A small image denoising model, trained from scratch: 48-pixel images.
Rows from block 7, named by matrix and row number. Rows with one number belong to one channel. Each number is 50 + 12 x the weight over its row's rms, rounded and kept within 0 to 99. All counts start at 0. After the name is the row's rms in percent of the matrix's.
# convs0: first 3x3 conv (model.enc.2.1.convs.0.weight, 144x144x3x3), inputs 45-53, a 3x3 kernel for each
# convs1: second 3x3 conv (model.enc.2.1.convs.1.weight, 144x144x3x3, transposed), outputs 45-53, a 3x3 kernel for each
convs0.119 111:47 38 36 37 46 30 42 48 35 58 54 55 58 62 51 55 47 53 47 18 31 67 33 48 71 33 37 43 39 46 45 56 46 55 44 45 83 93 84 58 60 72 52 43 50 45 45 36 55 44 43 65 91 65 53 55 63 43 45 62 65 54 52 37 59 53 54 49 63 50 58 66 55 70 56 44 60 68 48 45 67
convs0.120 102:38 51 51 46 38 64 35 32 68 52 31 48 55 45 36 50 44 32 57 49 41 49 54 51 41 56 54 44 46 51 37 43 41 35 46 50 66 32 49 77 43 43 50 33 42 45 55 54 51 50 46 37 33 35 34 45 65 38 54 81 24 52 62 40 48 77 43 47 77 48 55 82 53 53 63 56 54 52 33 51 47
convs0.121 103:50 35 42 49 31 54 37 50 66 50 41 54 43 42 49 60 40 56 54 50 44 71 48 65 42 60 59 60 38 49 66 44 58 66 53 67 36 38 48 47 63 51 43 57 58 67 42 62 56 40 57 65 49 57 61 68 43 62 55 36 45 44 54 51 51 27 62 41 16 56 47 31 64 44 33 67 52 44 74 65 66
convs0.122 099:65 59 42 51 39 38 59 55 43 45 54 60 48 53 54 44 56 39 42 42 40 52 67 41 46 60 52 36 44 49 45 53 55 50 60 50 42 23 59 48 61 65 62 59 53 55 72 48 61 46 48 45 43 42 22 39 30 32 43 41 24 56 51 45 58 52 58 53 52 58 45 66 47 59 50 51 25 37 51 46 57
convs0.123 098:45 39 34 47 79 53 51 44 34 55 47 57 57 62 52 42 34 44 49 30 41 61 28 37 58 44 39 45 39 42 41 46 43 48 55 53 44 49 50 48 88 62 46 50 43 61 49 57 50 55 53 58 45 49 57 24 39 41 49 65 41 29 50 36 47 34 55 68 30 50 55 51 50 57 51 54 99 66 49 57 46
convs0.124 097:56 74 61 57 46 38 59 47 55 61 54 34 39 28 39 46 28 45 27 41 45 34 42 54 39 45 49 62 49 56 59 39 57 52 44 41 47 54 67 48 51 64 47 53 64 46 47 29 57 38 29 67 69 61 57 69 36 42 54 39 39 41 41 53 66 52 57 64 53 49 45 53 63 57 64 54 55 54 49 50 50
convs0.125 102:62 60 58 57 49 45 49 34 50 64 56 50 44 49 46 67 60 58 60 56 56 48 50 54 38 36 48 48 50 49 36 61 39 50 60 58 62 55 35 75 73 41 47 33 39 60 66 64 56 53 65 63 71 61 40 42 55 45 41 51 42 48 53 54 48 56 53 58 61 61 51 46 37 46 52 48 32 64 66 58 59
convs0.126 093:53 40 32 66 42 51 45 70 49 45 46 43 46 22 24 58 52 51 25 55 48 35 72 54 52 49 35 44 57 54 60 72 64 44 65 66 49 48 42 59 40 26 73 61 42 35 15 09 52 64 48 40 49 50 40 41 39 30 56 41 38 49 54 44 48 44 45 41 47 48 42 46 52 39 40 71 44 36 65 53 61
convs0.127 098:51 48 66 60 41 48 62 62 46 44 55 32 67 63 33 50 42 55 56 64 41 61 61 46 65 48 34 46 54 45 52 63 53 49 61 54 30 30 35 37 41 50 36 34 28 64 60 40 72 53 39 45 39 44 31 42 64 44 52 61 45 56 55 54 48 35 34 47 60 37 57 52 53 47 46 37 67 58 51 48 43
convs0.128 098:43 46 46 43 37 56 41 41 49 57 23 39 47 19 16 55 28 20 66 53 47 77 52 42 53 26 31 41 42 42 33 48 26 26 33 46 56 31 54 65 50 54 65 41 36 55 64 52 48 59 60 43 58 42 53 51 46 54 58 55 60 65 69 41 46 48 45 56 72 44 52 51 43 54 48 33 56 56 37 54 58
convs0.129 106:59 55 53 65 55 45 44 51 39 51 61 52 57 61 50 42 59 51 46 35 42 48 51 57 58 61 65 47 54 50 54 71 63 47 52 57 35 40 45 45 39 38 53 59 51 47 60 58 53 83 67 46 38 47 58 30 17 50 28 27 57 81 53 71 73 77 63 60 56 58 59 54 49 58 48 42 58 48 52 44 51
convs0.130 095:57 66 52 44 60 47 47 52 60 31 47 46 55 52 52 67 71 58 72 65 43 64 80 52 52 61 44 72 71 54 61 49 42 59 57 50 40 60 67 49 70 58 42 53 56 64 79 69 45 50 62 56 47 57 60 68 47 62 54 60 57 43 47 46 47 48 29 31 51 34 27 41 59 78 64 30 51 71 31 42 51
convs0.131 097:48 35 36 56 47 51 42 44 37 40 35 53 44 37 40 37 50 57 43 39 53 60 39 26 49 47 46 45 35 37 57 49 44 42 50 60 42 42 35 44 40 47 42 50 55 55 68 65 45 61 64 53 53 49 42 56 44 51 64 63 55 77 56 57 36 31 65 48 35 75 77 66 57 62 54 45 45 77 57 77 61
convs0.132 099:78 48 40 67 44 60 57 46 63 60 64 64 54 48 58 51 46 47 52 49 39 61 64 38 49 40 49 46 60 59 55 54 60 57 58 56 63 46 44 66 46 41 59 46 34 38 44 58 38 55 66 34 49 74 61 46 30 69 43 44 53 53 61 37 33 34 72 50 44 68 51 54 35 44 56 61 48 53 56 56 56
convs0.133 099:60 61 66 57 40 48 57 40 76 33 42 27 45 85 85 47 64 55 49 55 63 46 59 48 43 61 58 36 51 37 34 44 42 27 54 57 34 41 53 27 30 53 45 48 41 54 63 52 53 44 53 31 36 59 34 48 47 30 40 44 33 78 70 60 62 66 36 36 70 55 47 79 47 53 46 49 45 48 48 47 42
convs0.134 098:30 30 31 30 47 20 49 69 58 62 54 76 48 44 63 48 45 52 28 23 64 42 31 64 40 54 60 41 54 50 40 40 53 33 43 37 51 60 47 54 37 44 51 45 50 57 71 61 61 55 53 47 44 53 44 52 77 36 33 52 22 39 50 62 58 50 47 50 51 55 47 58 40 61 69 35 51 50 27 35 48
convs0.135 095:67 48 64 55 66 78 70 62 66 59 61 53 48 51 54 45 35 37 42 45 54 59 49 48 54 50 27 49 48 61 60 49 64 65 62 59 70 77 67 51 48 46 47 29 27 42 57 41 45 47 35 67 49 46 41 37 43 40 53 62 42 45 56 49 49 56 50 32 60 43 39 43 57 67 30 55 47 39 34 29 19
convs0.136 098:50 37 45 47 54 59 35 55 48 36 57 42 40 28 54 35 41 46 48 53 57 41 52 60 35 48 59 36 49 48 34 55 54 21 43 51 74 77 70 54 50 66 60 32 40 41 53 40 28 54 45 55 60 54 43 43 26 44 72 42 60 74 57 33 27 14 63 99 44 65 78 39 38 55 61 39 37 62 56 39 63
convs0.137 094:47 46 54 43 34 53 54 49 48 63 49 45 63 46 41 55 61 58 48 58 43 49 59 47 48 47 32 54 44 51 52 30 60 43 60 47 47 59 56 43 53 48 39 39 42 49 48 44 53 52 56 55 62 55 78 73 58 53 54 45 53 38 46 51 49 19 58 70 44 37 54 42 57 68 45 52 44 51 46 36 46
convs0.138 101:54 62 70 41 37 39 39 28 52 42 36 48 66 55 55 35 41 51 56 63 74 52 52 58 37 40 43 68 52 58 53 45 51 50 43 44 52 31 34 50 58 59 53 60 55 54 68 64 39 46 51 40 53 49 45 34 52 30 43 56 65 51 42 59 47 44 63 35 36 50 38 36 51 44 28 57 38 50 64 47 60
convs1.119 107:37 31 20 41 30 35 46 40 34 60 71 65 66 62 48 52 51 51 27 49 34 35 64 49 47 79 54 52 63 38 44 67 47 42 39 43 61 63 51 51 60 48 66 67 43 26 21 24 57 51 31 47 39 41 38 43 37 38 61 33 41 52 56 52 36 65 61 43 55 45 55 60 56 43 42 54 44 40 68 59 57
convs1.120 105:19 40 60 33 40 65 34 47 67 58 71 49 61 97 69 55 76 70 57 54 63 70 56 63 60 31 52 77 60 33 62 46 23 47 53 42 54 61 63 47 43 60 37 25 43 47 47 47 55 50 58 44 50 46 42 36 38 31 36 38 20 41 44 46 57 47 39 64 57 41 58 66 55 46 55 49 45 53 52 40 34
convs1.121 109:34 55 61 42 66 42 46 58 47 58 80 38 58 71 53 54 64 45 50 47 66 54 60 61 61 58 58 44 45 40 36 34 50 41 45 49 39 39 45 39 44 57 49 57 65 39 45 51 47 47 52 37 48 57 48 41 52 59 59 41 69 56 35 53 45 40 60 59 43 66 55 33 32 37 29 51 48 31 41 52 37
convs1.122 098:62 44 57 50 36 55 53 42 51 69 50 39 65 29 35 59 58 44 45 49 53 32 53 64 46 43 65 50 63 43 61 60 49 46 55 59 34 48 42 57 40 28 23 15 34 47 34 42 47 49 44 35 41 47 52 60 56 63 81 50 72 81 63 45 53 52 42 40 51 42 37 37 56 64 60 50 56 60 47 38 54
convs1.123 111:51 44 39 50 43 59 50 67 48 49 40 58 52 47 69 41 57 53 56 49 48 75 42 37 67 39 58 57 48 60 40 28 54 59 70 64 58 59 31 52 49 17 34 14 15 32 55 35 36 70 50 38 33 44 56 60 62 51 51 58 51 46 48 37 54 59 56 67 56 56 58 55 53 60 54 59 66 45 35 30 38
convs1.124 097:36 31 33 53 47 42 36 37 34 49 59 52 56 51 55 50 48 61 46 57 53 53 64 63 46 59 57 52 49 33 44 36 30 30 26 22 55 49 41 61 53 51 46 38 58 38 32 32 51 50 29 53 58 62 73 65 44 51 41 45 51 32 36 45 55 59 43 59 55 52 59 51 43 51 56 34 40 40 37 40 46
convs1.125 106:54 43 43 60 30 31 43 39 57 69 56 37 74 55 54 72 68 48 58 65 64 50 50 61 48 75 55 43 39 43 62 76 64 58 58 52 73 83 58 53 64 43 52 37 28 40 29 20 48 70 41 42 53 51 60 76 73 46 66 63 37 55 57 53 37 52 53 44 58 56 54 56 58 57 58 48 57 53 47 39 53
convs1.126 095:57 46 76 67 16 44 59 56 49 57 44 39 64 66 40 72 62 44 61 46 51 57 53 54 53 59 55 53 62 51 66 67 36 37 36 27 54 63 41 48 60 47 49 65 44 42 41 47 42 49 50 68 58 66 60 53 66 69 71 73 60 78 77 41 46 47 51 47 62 47 58 66 43 39 36 46 37 29 47 44 42
convs1.127 101:59 50 36 53 37 31 51 41 41 60 47 17 79 77 35 75 77 34 61 39 45 51 42 43 37 53 50 58 52 68 59 46 54 74 66 53 50 54 48 46 52 41 40 45 40 57 69 67 56 62 62 45 45 41 35 50 44 38 47 43 22 25 41 46 39 59 49 44 32 61 42 45 48 37 34 57 49 55 52 30 37
convs1.128 100:44 56 57 56 52 54 47 34 57 57 83 56 59 59 49 51 70 58 53 43 52 38 47 51 33 44 52 64 67 50 70 71 48 52 52 35 42 19 41 34 18 42 24 12 32 55 48 63 44 41 40 45 41 42 46 38 41 36 39 42 45 66 45 58 51 39 52 41 57 58 54 50 57 53 53 38 37 36 33 38 41
convs1.129 099:64 61 44 58 59 47 48 51 45 44 38 49 32 47 49 49 51 56 41 50 53 44 50 52 44 53 61 59 53 50 34 44 50 43 34 29 58 47 46 54 47 61 55 62 55 31 43 44 34 57 43 38 36 47 53 42 54 70 55 58 75 63 51 42 53 61 45 45 42 53 51 51 52 53 35 38 70 43 61 55 57
convs1.130 095:59 65 57 50 56 50 65 64 68 59 39 58 51 52 42 63 69 58 33 37 28 35 44 33 56 26 20 49 41 51 56 54 53 48 37 52 44 42 62 55 35 38 38 23 44 56 51 43 48 46 40 40 41 33 45 43 44 45 41 37 56 51 28 42 48 45 21 35 41 23 48 53 48 52 44 52 52 56 54 48 44
convs1.131 107:49 52 51 47 70 65 41 48 40 66 58 46 60 76 55 60 68 50 45 42 42 58 43 49 35 37 51 46 51 62 38 43 41 48 45 53 49 51 52 49 43 44 62 62 64 50 44 41 56 65 76 45 48 47 37 45 47 33 33 33 26 38 48 58 39 39 74 59 50 70 60 61 47 42 43 51 29 62 38 35 38
convs1.132 094:50 51 65 41 56 61 44 55 56 58 59 60 53 48 56 45 62 63 59 74 71 77 59 62 67 46 53 61 52 27 48 64 36 48 50 28 73 56 69 49 68 86 42 47 63 38 54 68 31 61 66 31 35 55 30 31 51 36 38 49 57 41 47 45 52 21 51 49 40 54 59 46 50 51 43 49 61 39 49 64 51
convs1.133 090:65 55 58 42 53 64 45 42 62 60 46 44 49 57 45 65 59 67 57 47 49 43 41 41 42 55 38 57 58 54 61 69 63 55 42 49 63 59 39 52 59 55 50 56 46 50 53 56 67 47 63 42 39 61 37 56 50 38 56 54 51 43 39 67 28 49 61 50 45 42 36 45 57 62 63 61 68 56 70 37 51
convs1.134 111:44 47 36 47 58 59 42 55 68 47 27 23 71 59 32 64 61 39 49 65 56 51 73 58 61 55 49 56 52 48 56 46 46 36 25 38 48 56 54 47 49 60 44 48 51 36 47 53 50 39 36 54 46 35 53 62 63 54 64 50 36 66 46 60 60 62 47 46 54 66 40 47 56 62 54 41 61 49 57 73 53
convs1.135 100:28 32 47 41 49 60 40 38 46 41 49 56 48 50 57 32 30 44 61 57 41 55 49 45 59 47 43 51 54 46 46 51 44 48 47 41 58 61 52 63 56 48 47 44 56 65 52 51 57 59 42 52 47 45 51 52 41 47 46 50 50 52 55 82 64 56 70 58 54 57 46 40 62 61 58 53 57 44 53 58 46
convs1.136 108:43 41 61 45 37 52 51 57 70 56 54 61 78 61 61 63 68 50 45 64 67 39 62 70 45 44 50 52 66 51 46 49 51 48 43 59 46 62 64 42 52 49 49 43 50 39 64 63 48 59 70 49 42 67 26 46 32 42 59 45 48 60 52 71 63 51 59 53 40 66 58 51 64 56 37 52 55 51 55 64 52
convs1.137 098:32 40 30 42 52 21 49 42 31 35 40 46 47 44 44 55 63 62 65 53 52 65 64 42 56 52 36 57 48 62 53 45 71 69 76 64 58 59 56 55 64 68 60 71 58 31 36 39 24 36 42 48 55 64 56 51 51 43 57 55 45 56 32 47 45 58 55 66 61 65 45 53 73 63 59 54 69 51 66 77 59
convs1.138 102:50 63 53 61 73 67 29 35 49 65 73 64 62 66 64 53 61 57 59 54 46 60 48 69 41 37 55 59 55 33 54 45 22 67 56 43 48 51 67 47 44 48 42 21 31 50 40 41 54 51 55 39 49 51 48 53 55 50 55 59 47 66 50 48 49 40 35 48 38 35 44 45 42 39 35 57 51 54 53 51 50